Rows from block 4 of a small CTC image transcriber, named by matrix and row number. Rows with one number belong to one channel. Each number is 200 + 20 x the weight over its row's rms, rounded and kept within 0 to 999. All counts start at 0.
After each channel's rows are labels from the 100 images, of 14976, where the channel reaches its highest value: "top examples" is what is common among them. Only what is clearly more common there than usual is listed. The data: numbers of one to four digits printed on busy colour backdrops. In brackets: how many of the 100.
# convs0: first 3x3 conv (model.blocks.4.convs.0.weight, 192x192x3x3, each kernel summed), inputs 128-191
# convs1: second 3x3 conv (model.blocks.4.convs.1.weight, 192x192x3x3, transposed, each kernel summed), outputs 128-191

convs0.109,179,190,183,218,164,182,200,230,221,172,173,204,184,204,190,195,186,234,222,163,195,172,202,189,199,235,177,157,185,186,192,168,210,182,170,198,189,204,196,208,190,235,178,187,182,172,211,218,219,232,210,169,224,217,167,198,169,220,216,200,216,182,204,188
convs1.109,216,201,188,152,222,201,191,199,204,217,221,207,179,185,213,185,186,220,172,171,185,203,173,181,216,203,188,199,194,189,219,220,212,199,196,181,210,214,203,163,155,229,193,238,181,215,194,182,202,207,178,200,197,234,184,189,208,186,202,214,206,213,184,191
top examples: the digit 7 (82); last digit: 7 (69); length: two (67)

convs0.111,168,205,213,217,196,156,219,149,192,186,196,206,198,175,213,180,178,218,186,202,201,203,198,205,179,148,206,189,257,202,192,198,202,242,178,195,235,203,202,190,169,209,199,188,201,204,231,201,189,212,216,197,165,228,214,173,204,214,190,164,193,190,206,202
convs1.111,228,203,199,186,206,178,238,169,204,218,216,193,217,193,212,197,209,250,238,226,192,212,235,181,206,169,203,198,178,174,230,208,218,223,213,237,233,188,204,219,224,248,189,175,200,233,181,238,182,207,193,174,183,195,187,153,211,220,206,225,200,234,221,194
top examples: length: two (63); last digit: 3 (28)

convs0.29,182,164,207,199,209,196,212,214,198,213,207,204,199,205,177,209,199,214,175,201,221,206,224,209,201,222,197,208,164,210,196,204,179,205,201,194,192,190,187,189,185,200,212,164,196,222,173,188,187,195,225,190,188,173,166,140,201,223,217,196,180,187,222,205
convs1.29,205,217,247,216,189,200,205,215,182,195,188,163,179,197,205,201,160,180,174,192,206,188,226,212,190,213,190,163,205,208,192,178,209,215,207,232,216,191,220,243,217,205,195,164,216,183,218,211,184,202,191,204,187,210,200,186,189,204,174,207,223,205,234,186
top examples: the digit 4 (100); length: four (70); last digit: 4 (34)

convs0.163,206,184,205,222,213,220,233,221,177,197,209,243,207,218,181,178,197,200,180,192,249,200,207,215,198,197,186,210,210,217,210,209,213,214,181,212,218,191,174,148,180,178,212,179,201,197,222,202,198,156,213,208,179,172,152,199,174,196,191,173,199,179,188,152
convs1.163,175,218,221,226,169,187,208,193,246,195,176,190,215,183,200,188,211,185,228,166,197,211,186,179,212,186,181,182,211,179,205,154,194,182,204,201,187,240,189,202,171,190,157,209,178,220,231,211,224,199,223,183,192,137,183,193,195,221,218,168,200,210,224,186
top examples: the digit 7 (69); the digit 9 (48); the digit 6 (47)

convs0.3,199,172,216,220,214,201,176,177,200,179,199,202,202,189,166,217,185,179,211,204,203,207,212,259,196,142,194,245,189,200,191,217,177,190,202,212,196,194,200,213,235,184,205,205,211,204,207,175,169,174,187,197,172,199,198,152,239,191,216,190,201,209,190,214
convs1.3,169,214,198,203,195,197,202,211,200,226,183,226,228,188,215,241,193,202,225,210,214,202,243,162,187,217,195,216,180,215,166,182,173,165,232,208,154,193,216,167,197,186,206,202,216,226,201,209,219,214,200,232,202,200,211,190,191,224,249,203,203,203,173,227
top examples: length: two (55); the digit 9 (53); last digit: 9 (42); first digit: 9 (40)

convs0.149,204,219,219,187,198,202,215,188,189,167,170,201,182,182,182,161,233,203,207,204,195,205,212,194,174,244,185,194,174,164,184,184,162,217,190,191,230,174,174,179,209,213,187,191,185,179,205,165,240,227,189,215,172,193,174,163,203,236,168,206,207,193,216,214
convs1.149,185,188,211,184,195,145,191,182,194,194,185,192,182,173,211,189,176,208,177,178,189,182,181,196,230,171,235,204,169,203,199,213,237,174,208,221,211,212,221,256,198,207,198,185,201,198,207,211,217,199,217,196,200,211,179,182,201,194,222,217,195,206,226,229
top examples: the digit 3 (99); last digit: 3 (31); first digit: 3 (29)

convs0.30,204,203,226,192,221,175,200,192,166,168,204,238,227,195,206,182,184,214,214,200,210,175,219,196,191,228,213,184,166,227,162,216,208,190,205,214,226,200,189,202,217,204,217,193,188,190,211,180,190,184,192,222,206,198,169,186,184,208,227,173,153,198,180,237
convs1.30,203,218,229,190,198,205,211,198,237,223,193,166,174,207,187,216,199,200,201,198,206,219,219,174,195,168,173,166,203,182,222,172,211,165,201,213,226,218,203,222,176,200,166,200,194,205,215,207,209,203,194,156,177,173,220,167,220,217,214,183,214,210,219,184
top examples: the digit 0 (75); last digit: 0 (61); first digit: 0 (33)

convs0.147,176,175,198,217,221,213,202,196,178,204,181,231,172,217,192,201,203,207,226,212,201,198,214,208,217,152,202,222,194,193,233,193,196,175,225,229,194,192,158,201,146,193,191,194,183,197,165,206,184,200,213,181,181,191,192,195,218,192,208,190,188,191,187,200
convs1.147,209,198,202,190,179,201,216,189,207,174,239,221,193,198,200,222,219,165,224,198,192,228,192,200,227,233,188,212,203,198,218,228,175,204,208,207,198,220,207,219,207,193,173,197,234,222,249,180,235,214,230,154,212,189,198,212,196,200,213,222,206,220,213,185
top examples: the digit 9 (73); on a plate (65); last digit: 9 (44)

convs0.42,201,207,202,212,196,201,178,208,215,202,157,215,235,225,179,199,203,231,183,206,189,205,177,176,193,170,175,163,185,152,187,214,199,161,167,157,209,181,188,230,198,216,183,227,155,174,202,197,168,177,196,193,192,218,218,184,172,193,199,170,199,207,198,173
convs1.42,200,195,182,196,189,214,191,218,197,167,188,209,162,184,200,184,190,161,154,173,185,211,194,207,225,186,180,239,178,190,164,165,190,222,212,178,224,203,184,197,193,201,175,205,232,219,202,211,189,208,180,181,212,179,168,178,186,170,207,215,204,193,190,165
top examples: length: three (56); the digit 8 (50)

convs0.179,192,170,217,222,162,166,194,195,242,197,221,204,190,178,206,217,222,203,187,195,169,228,203,228,214,186,222,176,202,191,194,196,184,176,176,191,205,249,200,183,187,238,196,164,205,195,208,210,190,194,207,192,207,207,184,136,200,227,167,199,153,206,209,213
convs1.179,191,193,195,196,192,203,173,175,196,206,182,186,203,180,174,195,164,213,209,207,218,240,175,192,215,187,209,180,219,190,187,200,204,209,203,210,202,191,207,183,184,195,199,198,179,195,196,194,206,219,204,227,183,185,184,201,150,199,178,208,216,196,255,196
top examples: the digit 8 (75); first digit: 8 (51); the digit 4 (50)

convs0.35,184,215,217,210,170,194,179,193,191,226,193,208,185,193,182,213,186,194,187,198,214,225,206,179,175,181,205,188,193,178,204,161,221,207,159,165,219,194,192,178,245,181,217,210,176,186,196,199,178,203,194,186,188,216,224,153,215,250,208,179,201,179,181,226
convs1.35,238,175,179,188,188,187,192,174,206,204,206,226,224,164,187,205,219,184,188,203,203,200,222,196,207,185,197,171,212,196,177,215,204,214,228,208,225,187,200,212,188,199,194,164,190,208,201,189,202,158,178,197,232,153,197,176,183,215,196,188,212,215,165,187
top examples: the digit 9 (81); length: four (77); last digit: 9 (26)

convs0.55,202,173,185,236,193,187,217,203,239,182,204,168,187,181,178,198,169,199,181,184,180,218,199,203,207,199,176,185,202,184,219,219,210,187,192,185,199,223,218,183,192,218,198,213,190,169,216,227,213,231,198,158,222,205,212,177,184,200,181,209,209,179,220,174
convs1.55,225,193,200,158,200,194,158,178,223,182,171,207,179,170,200,189,232,214,191,197,189,234,202,224,220,220,240,217,180,232,215,219,201,212,193,186,186,189,187,203,176,228,191,173,229,160,200,208,178,192,187,221,180,188,218,201,216,200,214,213,194,180,194,195
top examples: the digit 2 (73); the digit 1 (55); length: four (55); first digit: 1 (28)

convs0.139,189,177,207,196,200,212,186,205,192,207,212,209,199,170,181,196,222,224,213,202,201,195,223,189,188,188,170,215,199,187,170,171,163,209,192,223,179,202,178,189,173,158,197,209,195,199,205,149,188,180,188,198,162,190,210,213,162,206,221,212,189,221,226,210
convs1.139,206,189,199,176,229,184,226,177,191,196,196,183,179,226,197,202,163,213,205,211,235,206,200,178,220,201,208,237,197,200,176,214,168,163,205,201,197,192,201,231,205,193,211,179,228,207,208,210,232,224,226,190,209,212,213,166,208,199,214,198,181,203,195,182
top examples: the digit 3 (71); last digit: 3 (47); first digit: 3 (27); red ink (26)

convs0.187,225,184,183,172,206,182,196,187,237,180,238,210,200,183,170,213,215,211,204,202,202,186,212,214,245,176,186,184,159,209,194,161,193,178,189,210,223,206,197,189,215,134,220,175,207,191,218,183,158,189,198,216,189,187,186,171,196,194,245,176,174,206,212,204
convs1.187,211,210,242,230,196,198,203,218,248,208,193,187,211,207,186,199,179,200,213,210,213,220,204,220,207,237,201,188,223,229,192,219,196,214,226,214,192,215,184,185,209,197,196,206,174,203,221,229,219,226,193,204,174,197,226,199,188,198,205,205,241,213,151,204
top examples: the digit 2 (63); last digit: 2 (52); first digit: 2 (43); last digit: 0 (27)

convs0.130,189,203,237,204,192,218,181,220,237,204,185,166,222,198,191,184,203,222,188,203,231,226,215,204,185,222,190,170,228,211,219,142,199,194,175,186,192,214,188,212,196,204,193,210,207,229,218,186,185,200,196,200,184,200,178,194,211,224,215,203,170,175,188,204
convs1.130,217,221,221,176,177,205,212,205,198,212,185,192,194,173,234,194,190,220,209,200,223,215,200,177,204,195,206,160,197,174,202,244,140,178,188,225,175,169,222,201,198,221,191,188,185,194,182,213,207,205,198,189,189,187,218,173,201,212,217,195,211,216,196,220
top examples: the digit 0 (88); italic (75); first digit: 0 (68); length: two (53)

convs0.84,188,186,225,226,217,171,202,203,195,217,195,183,215,185,180,208,194,206,203,214,206,227,217,204,218,195,215,166,161,241,177,200,198,249,196,221,244,204,194,164,208,207,231,170,194,184,183,194,169,219,174,203,173,220,206,186,185,201,220,163,187,205,187,233
convs1.84,210,214,217,173,187,179,199,187,224,213,216,213,184,204,216,179,217,186,203,209,196,224,226,184,207,187,202,151,176,205,163,205,203,197,187,231,197,217,204,223,214,178,185,186,227,207,200,188,205,161,183,157,200,125,196,156,179,262,218,203,233,230,190,180
top examples: the digit 0 (83); last digit: 0 (53); first digit: 0 (42)

convs0.140,193,226,215,198,195,206,174,164,222,224,183,180,196,194,181,203,204,197,215,217,206,188,162,174,208,173,197,191,198,165,206,190,189,150,215,213,205,195,177,148,169,243,201,206,189,218,201,178,198,218,179,214,164,204,193,207,179,184,205,176,218,201,192,223
convs1.140,189,192,159,195,228,201,170,206,184,194,182,181,185,188,170,202,188,162,169,175,206,186,203,248,242,211,227,245,187,207,204,211,202,209,189,136,215,206,201,219,199,200,205,217,197,180,204,178,185,238,180,171,226,195,187,218,176,204,167,204,157,180,208,215
top examples: the digit 8 (70); length: four (63); the digit 3 (53)

convs0.164,209,183,220,196,192,192,194,183,162,186,206,212,194,215,251,182,210,224,180,176,173,205,178,185,234,206,188,206,230,193,211,174,173,206,191,191,193,177,205,226,228,201,193,183,219,205,182,195,195,215,178,229,238,197,170,230,177,165,210,209,180,200,198,189
convs1.164,190,196,207,191,211,210,240,188,208,223,214,186,184,223,184,192,202,198,209,204,198,240,182,173,164,209,168,177,203,140,191,197,198,183,197,209,185,193,195,179,191,191,177,227,176,232,216,190,186,201,196,218,185,218,218,177,229,188,161,192,210,193,224,211
top examples: the digit 0 (79); the digit 6 (46)

convs0.160,184,175,171,191,198,226,192,246,216,207,209,192,185,207,182,214,186,219,212,197,187,195,188,207,204,177,197,212,213,188,189,188,200,191,208,186,163,193,187,185,170,241,186,217,195,156,204,213,202,242,226,194,210,199,223,168,161,194,203,177,179,170,190,198
convs1.160,170,202,202,170,228,205,207,191,200,196,150,203,179,199,173,168,198,177,150,201,187,229,186,225,199,191,246,184,199,212,226,215,172,212,198,186,217,181,192,205,226,220,171,181,195,189,192,195,157,200,193,207,196,181,190,163,219,185,197,213,175,199,208,201
top examples: the digit 2 (67); length: four (61); the digit 1 (45); first digit: 2 (28)

convs0.184,216,220,200,187,180,175,219,162,214,178,190,197,212,200,197,169,218,208,207,166,204,199,237,204,187,209,201,212,180,179,187,166,192,217,188,167,209,228,210,208,214,196,196,181,178,185,192,189,189,218,208,185,176,215,215,181,206,201,224,198,202,237,203,201
convs1.184,199,173,231,205,213,209,189,241,217,207,214,214,218,214,194,185,174,226,209,192,199,241,178,184,162,193,210,172,203,188,166,206,208,186,210,219,182,183,189,157,170,215,206,218,193,223,202,228,195,219,176,201,206,199,188,215,190,191,184,202,208,196,206,209
top examples: the digit 6 (48); first digit: 2 (27)

convs0.93,188,199,179,188,186,161,201,182,200,183,186,181,177,211,213,198,206,237,190,229,223,199,186,183,191,190,179,207,171,183,193,170,211,173,168,208,190,192,166,182,209,183,194,198,210,191,223,188,197,209,206,176,176,204,188,202,213,169,226,194,189,163,189,197
convs1.93,198,195,212,218,184,215,212,170,228,173,228,196,191,209,199,202,157,185,205,229,184,201,191,156,158,221,192,210,207,212,208,186,196,255,171,223,198,171,170,177,217,212,172,162,214,201,206,196,196,196,207,178,189,190,203,189,228,192,231,174,196,214,220,175
top examples: the digit 0 (99); length: four (79); the digit 9 (49); last digit: 0 (44)

convs0.188,174,176,211,268,169,208,237,223,185,197,207,176,187,224,191,171,206,162,169,203,224,193,220,240,219,149,211,226,194,198,211,184,215,249,177,181,200,197,197,202,182,180,229,179,184,194,164,237,181,209,186,162,211,187,195,204,218,208,223,177,225,192,224,184
convs1.188,204,193,195,172,208,241,217,199,228,195,218,232,177,165,188,217,183,171,199,219,203,265,212,175,168,198,209,178,197,212,194,220,189,187,188,183,208,188,185,212,208,218,187,174,202,191,225,211,225,201,201,229,202,181,202,213,198,163,209,198,185,218,193,200
top examples: the digit 7 (45)

convs0.20,182,218,214,225,197,232,167,170,191,163,180,216,210,206,175,209,209,179,230,148,199,208,202,203,217,195,173,197,223,199,181,202,205,207,191,216,221,192,163,196,176,200,222,198,201,187,197,213,216,191,207,199,188,220,217,174,186,235,194,199,191,198,224,189
convs1.20,245,188,213,150,233,184,167,193,170,190,212,237,247,214,224,168,241,210,226,220,191,185,210,189,213,194,213,194,166,209,191,186,215,213,218,200,250,216,205,211,186,206,198,179,236,176,199,197,205,227,165,236,204,178,172,174,189,186,226,245,223,228,203,198
top examples: the digit 8 (48); last digit: 4 (26)

convs0.156,212,209,185,209,200,192,213,226,167,201,221,207,202,200,212,194,187,183,206,206,212,218,196,205,192,229,189,167,150,223,181,197,216,187,222,196,198,203,206,185,212,167,200,199,204,203,187,186,229,224,203,183,195,203,206,191,203,175,206,209,221,219,195,231
convs1.156,191,254,180,199,207,172,219,222,197,175,211,154,203,195,202,215,183,195,185,204,198,181,200,215,189,228,194,188,188,190,195,203,226,192,186,196,220,193,173,159,172,207,209,199,200,198,171,201,181,214,200,187,212,209,172,186,185,183,200,163,236,206,172,158
top examples: length: four (100); the digit 6 (46)

convs0.75,192,202,182,207,161,172,170,200,201,197,196,188,214,189,209,210,213,210,184,179,177,211,209,217,187,187,194,223,209,181,198,184,188,166,198,159,176,212,242,206,206,191,180,185,201,208,175,243,181,209,202,177,215,170,185,196,173,223,187,198,172,231,186,201
convs1.75,227,195,190,196,194,202,211,190,174,194,168,198,207,185,220,209,194,208,188,225,206,208,195,176,187,183,208,198,167,167,170,210,215,228,186,178,153,168,237,176,205,209,199,192,181,231,171,171,195,197,186,185,198,217,230,209,222,184,184,167,202,205,218,189
top examples: the digit 6 (46); first digit: 4 (32); last digit: 6 (27); red ink (25)

convs0.71,195,186,226,197,196,212,225,190,161,218,206,205,163,189,209,187,205,170,205,192,177,173,204,178,195,190,216,166,169,177,200,187,209,193,185,212,199,181,185,218,183,202,170,187,221,200,221,135,197,184,175,178,209,208,223,184,189,247,200,180,185,191,221,217
convs1.71,223,219,150,210,219,191,195,194,174,233,221,173,179,204,220,192,213,196,217,203,189,182,206,191,213,218,231,224,186,193,206,191,211,202,189,207,198,199,221,226,223,195,208,237,199,224,209,211,204,221,192,148,191,215,212,188,227,231,218,221,188,221,217,193
top examples: the digit 3 (74); red ink (29)

convs0.34,202,211,192,217,186,186,205,205,190,171,185,211,147,216,209,204,164,200,194,167,210,192,169,169,197,204,229,182,199,209,196,154,187,178,177,197,166,194,195,239,187,217,197,196,204,201,174,183,156,217,185,203,170,187,189,196,197,234,174,173,153,188,221,215
convs1.34,206,180,191,206,201,212,196,185,207,169,254,194,227,190,210,197,200,175,212,211,196,182,198,191,180,225,177,191,199,197,177,192,195,193,190,205,199,198,165,176,204,183,201,255,193,202,202,191,220,169,195,180,222,200,173,189,158,171,200,184,240,191,230,201
top examples: length: four (82); the digit 5 (80); last digit: 5 (31)

convs0.116,192,203,206,222,206,206,147,190,200,209,179,202,194,202,163,174,189,199,217,186,192,203,215,212,193,209,195,225,198,191,225,237,202,185,179,203,218,218,180,212,174,185,211,167,153,200,237,204,178,177,153,175,177,221,254,192,200,250,192,192,183,204,177,227
convs1.116,211,180,192,164,200,198,190,198,205,189,203,220,199,177,201,238,236,213,211,230,214,181,223,173,200,215,216,213,200,225,169,225,190,207,218,171,191,199,188,182,218,178,201,175,208,191,198,197,178,201,207,229,259,193,188,190,226,209,190,218,228,190,152,214
top examples: the digit 2 (53); length: four (52); the digit 5 (50); first digit: 2 (33)

convs0.15,148,193,194,210,165,213,194,211,172,198,171,206,164,213,184,173,225,163,176,208,228,196,202,216,203,216,191,188,197,122,188,208,189,217,180,180,196,191,200,200,197,177,207,202,184,199,179,180,183,215,211,171,158,195,221,172,186,196,219,226,217,171,195,219
convs1.15,216,174,178,164,215,195,201,195,206,177,213,227,208,216,201,217,180,203,187,209,172,195,215,212,181,206,201,194,222,200,194,189,207,191,190,218,188,194,209,174,222,228,188,171,225,192,231,226,189,171,208,166,222,159,191,218,201,193,189,173,225,203,232,166
top examples: the digit 9 (100); length: four (61); first digit: 9 (37); last digit: 9 (36)

convs0.74,179,191,216,179,182,211,183,208,197,211,199,148,183,194,196,230,173,195,193,210,221,215,220,201,177,194,218,198,201,226,187,187,187,186,200,209,195,177,191,192,189,188,204,200,198,231,174,205,163,160,214,187,187,218,186,196,187,206,207,164,183,180,165,206
convs1.74,231,189,175,221,209,155,169,169,163,197,184,205,217,187,173,188,196,235,191,220,199,160,199,218,201,190,199,184,196,203,197,194,198,197,199,220,215,181,198,205,206,223,208,152,188,206,194,190,182,176,187,177,202,191,211,188,192,177,222,173,223,217,210,160
top examples: the digit 3 (79); length: four (69); the digit 9 (51); last digit: 3 (28)

convs0.136,201,186,195,179,203,210,216,150,201,191,183,193,217,209,193,213,176,186,193,191,201,177,203,207,198,199,184,224,184,200,184,249,161,207,177,218,237,196,186,211,187,169,210,187,167,202,211,164,157,192,201,181,204,208,166,168,228,189,208,170,210,219,200,225
convs1.136,206,189,215,188,224,173,204,209,234,192,206,199,164,176,197,210,204,220,223,197,224,205,190,176,223,179,194,233,196,212,154,177,200,186,167,185,245,215,214,255,193,180,194,140,228,210,176,222,181,211,213,143,206,168,189,169,194,215,200,188,187,181,193,213
top examples: the digit 4 (78); length: three (65)

convs0.117,196,171,211,204,193,213,223,189,164,179,220,227,200,181,174,182,183,189,175,176,221,199,187,192,189,205,202,207,206,158,210,159,206,189,158,166,209,237,203,206,213,193,173,173,186,173,180,185,217,205,235,203,206,184,227,179,177,186,192,204,187,212,208,147
convs1.117,202,213,204,197,193,207,205,219,203,198,218,185,167,208,203,201,207,178,191,182,208,240,182,205,230,224,190,162,186,210,224,182,192,188,223,193,209,231,189,186,203,203,201,182,207,225,232,208,179,196,203,208,196,186,190,223,173,180,198,221,229,194,191,224
top examples: the digit 7 (99); first digit: 7 (29)

convs0.31,205,198,226,207,217,188,179,207,226,199,199,179,219,185,204,187,196,214,218,178,219,191,238,191,204,170,183,208,163,133,200,211,184,189,227,206,235,182,198,219,165,168,201,178,185,182,206,186,177,205,186,187,201,206,161,181,186,213,223,181,193,212,231,215
convs1.31,209,196,196,174,202,193,145,187,243,193,184,218,206,152,193,218,238,231,186,191,223,204,212,185,199,188,217,179,192,213,183,220,204,170,196,162,189,157,189,204,189,207,184,220,243,160,158,213,213,175,183,194,206,205,215,193,190,197,218,204,178,183,187,198
top examples: the digit 0 (67); last digit: 0 (59); length: one (57); first digit: 0 (54)

convs0.138,153,215,201,198,216,221,221,198,201,194,215,203,221,194,164,202,203,193,180,187,202,228,180,180,178,192,222,174,224,195,209,189,217,178,215,224,190,172,152,191,186,198,195,182,197,198,169,200,228,191,172,181,203,177,200,163,189,234,203,181,149,205,193,184
convs1.138,244,197,210,196,192,207,186,230,191,187,196,192,222,194,184,189,197,166,164,212,188,185,210,220,164,194,234,210,203,234,189,211,202,211,218,213,227,230,184,184,214,202,202,182,204,178,255,214,194,200,183,222,185,222,209,245,202,183,194,200,229,203,147,176
top examples: the digit 2 (92); length: four (91)

convs0.115,221,171,208,193,202,180,183,186,161,197,182,195,168,210,187,197,190,187,208,218,196,156,197,206,209,165,152,168,197,174,175,212,183,186,205,220,192,216,177,179,213,227,207,175,208,181,241,205,214,185,194,192,196,190,205,190,194,197,233,196,207,198,195,203
convs1.115,171,194,171,153,210,183,193,186,223,212,196,225,181,182,176,212,213,202,204,194,211,200,233,178,197,164,215,244,195,212,187,181,201,214,218,216,209,196,220,250,177,182,187,203,210,202,197,252,210,222,228,222,191,196,233,169,205,258,220,185,184,184,171,214
top examples: the digit 3 (74)

convs0.94,177,192,223,249,217,206,219,212,221,174,211,193,198,215,186,183,182,225,219,205,181,176,223,196,180,213,167,165,185,197,196,196,235,181,193,196,203,242,172,208,171,193,193,167,187,211,206,194,205,145,223,189,172,197,154,144,204,195,216,175,201,188,188,179
convs1.94,208,199,201,177,219,206,203,237,186,183,191,189,173,202,213,195,181,180,197,192,193,227,217,199,178,178,213,202,224,211,190,178,165,224,217,207,196,192,173,226,186,196,184,168,232,234,221,206,219,233,162,185,191,199,218,223,170,205,226,184,210,216,206,185
top examples: the digit 2 (75); length: two (61); first digit: 2 (55); last digit: 2 (46)

convs0.48,183,181,177,233,223,204,203,266,165,218,183,217,214,222,177,171,221,178,175,205,186,212,245,207,204,238,205,166,158,218,210,178,195,205,172,178,199,214,174,197,191,196,223,217,182,202,181,230,189,175,162,220,198,216,218,179,157,201,211,232,182,184,198,196
convs1.48,214,214,204,187,219,190,200,210,197,181,176,202,199,215,179,226,205,214,212,229,215,200,200,213,202,181,168,188,217,183,186,199,206,200,214,215,186,189,215,202,230,192,216,216,223,190,203,178,203,192,194,234,171,131,213,211,201,196,219,194,202,201,192,186
top examples: the digit 7 (91); italic (73); last digit: 7 (62); length: two (51)

convs0.5,226,190,200,231,206,202,168,202,211,159,178,190,159,191,176,199,186,200,203,180,194,183,212,228,213,227,221,181,236,188,219,169,186,206,222,192,235,165,186,225,207,208,230,189,207,215,186,197,167,185,195,189,191,203,202,189,195,242,179,215,186,194,213,212
convs1.5,202,215,203,161,181,199,194,205,207,181,217,228,193,196,211,205,199,207,229,224,210,221,212,178,160,196,169,194,221,200,200,207,193,182,197,190,168,183,199,176,192,221,196,182,186,164,164,198,223,137,210,221,208,188,181,222,204,160,190,178,207,201,143,180
top examples: the digit 9 (99); last digit: 9 (37)

convs0.43,180,183,199,222,173,180,178,245,192,186,180,210,194,215,191,186,211,183,204,199,205,176,207,207,166,168,204,203,161,166,214,182,198,186,188,172,209,195,158,236,168,196,203,194,210,216,204,205,210,221,171,195,193,207,162,200,209,220,191,209,192,222,210,201
convs1.43,193,189,196,185,207,194,195,185,219,193,202,248,186,197,193,201,219,210,191,216,212,266,196,202,226,175,186,196,200,184,203,194,198,176,209,177,224,215,167,207,196,216,190,203,203,209,150,185,211,187,217,162,223,152,202,180,209,180,216,195,198,189,176,188
top examples: the digit 7 (60); the digit 9 (49); last digit: 9 (29); last digit: 5 (29)

convs0.177,177,205,206,205,183,179,247,202,207,191,235,178,198,189,187,182,227,202,183,209,176,211,214,156,174,197,192,188,183,203,195,208,187,203,178,189,182,197,159,207,171,168,176,211,200,182,220,224,221,217,200,211,184,204,200,131,164,213,183,212,189,148,190,208
convs1.177,203,217,187,197,197,186,186,202,164,199,205,190,192,179,188,175,186,198,166,200,172,199,151,187,217,177,226,222,201,202,218,197,222,225,185,212,213,225,192,222,193,215,222,210,216,210,215,181,168,213,194,182,174,201,183,195,195,230,187,195,205,216,231,182
top examples: the digit 3 (72); length: two (68); last digit: 3 (64)

convs0.91,190,157,213,221,229,158,206,193,238,194,203,177,204,184,180,184,231,211,207,190,204,209,226,192,188,95,178,195,150,177,181,185,167,177,209,208,206,210,231,195,178,199,185,218,200,172,180,206,212,173,235,216,172,189,170,161,183,200,224,208,207,223,223,171
convs1.91,207,237,214,214,225,196,218,225,207,216,207,181,224,191,193,249,208,166,221,219,225,212,217,194,213,182,227,215,206,236,199,197,223,196,224,224,214,188,209,211,211,232,194,209,209,204,205,223,211,204,197,228,172,198,220,189,207,174,232,240,207,226,230,214
top examples: the digit 6 (51); last digit: 6 (36); first digit: 6 (26)

convs0.79,151,195,204,214,181,212,186,190,202,200,169,209,196,199,188,217,213,184,202,202,182,185,176,205,206,188,185,201,224,201,176,157,187,216,176,210,195,180,186,207,200,143,157,203,198,178,183,247,169,212,165,243,225,201,206,228,208,206,192,185,179,199,206,210
convs1.79,209,175,205,178,200,185,215,160,209,225,228,202,193,177,214,186,222,212,183,187,190,171,211,198,227,178,201,207,188,180,194,233,209,177,208,188,185,216,183,197,227,194,168,206,205,191,212,167,194,209,159,197,220,196,205,164,210,246,219,189,202,200,198,231
top examples: the digit 0 (64); length: four (63); the digit 9 (53)

convs0.90,186,238,256,191,195,215,201,213,215,202,204,180,194,184,204,221,196,179,180,192,210,189,221,206,186,203,201,183,160,200,196,191,214,204,194,191,221,207,223,176,199,177,182,170,153,218,169,181,219,166,209,168,185,188,181,159,217,199,268,213,205,202,207,178
convs1.90,195,195,207,224,189,190,194,209,229,195,225,195,204,208,193,212,179,232,205,169,232,183,203,183,166,210,158,194,187,179,203,188,205,197,217,173,223,190,195,223,188,201,214,192,215,231,150,201,176,210,169,238,216,151,192,191,193,207,209,166,172,218,230,191
top examples: the digit 6 (47); last digit: 6 (32)

convs0.2,203,170,182,196,203,226,137,256,217,182,193,185,189,245,203,202,174,220,132,195,173,196,188,186,187,234,156,203,208,177,216,184,168,208,192,181,177,195,198,190,178,211,185,203,186,215,217,217,173,185,187,178,190,181,188,199,185,189,180,202,182,194,168,176
convs1.2,194,196,185,198,199,196,201,182,160,187,174,180,201,203,168,207,198,221,176,186,184,211,195,196,254,225,164,203,185,183,155,207,224,202,174,178,220,187,207,178,208,206,204,178,199,158,185,172,186,202,155,188,182,206,189,202,213,169,197,187,169,189,203,207
top examples: length: four (98); the digit 9 (62); the digit 4 (53)

convs0.104,183,213,216,198,206,183,241,187,189,211,204,206,176,187,215,173,163,199,185,210,162,154,171,202,184,155,218,240,186,192,196,180,196,187,192,197,189,196,216,161,172,236,180,212,221,184,165,181,206,213,215,203,192,189,154,209,174,243,212,196,197,176,202,170
convs1.104,231,189,223,219,200,213,218,205,177,198,210,187,174,238,197,186,162,177,173,193,204,150,200,186,154,211,214,208,188,206,228,214,162,220,209,189,198,200,188,231,181,217,193,200,194,176,228,203,141,198,218,200,193,223,213,194,229,187,167,185,215,185,203,169
top examples: the digit 4 (78); length: four (65); last digit: 4 (27)

convs0.175,212,190,221,213,203,210,246,195,168,217,222,254,215,198,222,201,183,199,232,200,199,192,175,210,204,202,172,220,167,158,194,220,219,154,201,164,210,203,210,177,192,174,172,207,182,194,182,187,207,162,199,181,180,212,191,229,183,177,196,183,210,203,184,203
convs1.175,224,211,222,209,208,169,211,197,215,208,206,172,146,200,205,203,186,198,202,181,191,223,176,198,176,227,185,203,220,187,220,194,197,216,205,193,211,241,195,158,196,223,163,188,214,194,241,169,179,212,214,165,219,166,213,199,210,172,223,225,194,221,225,192
top examples: the digit 7 (95); last digit: 7 (67)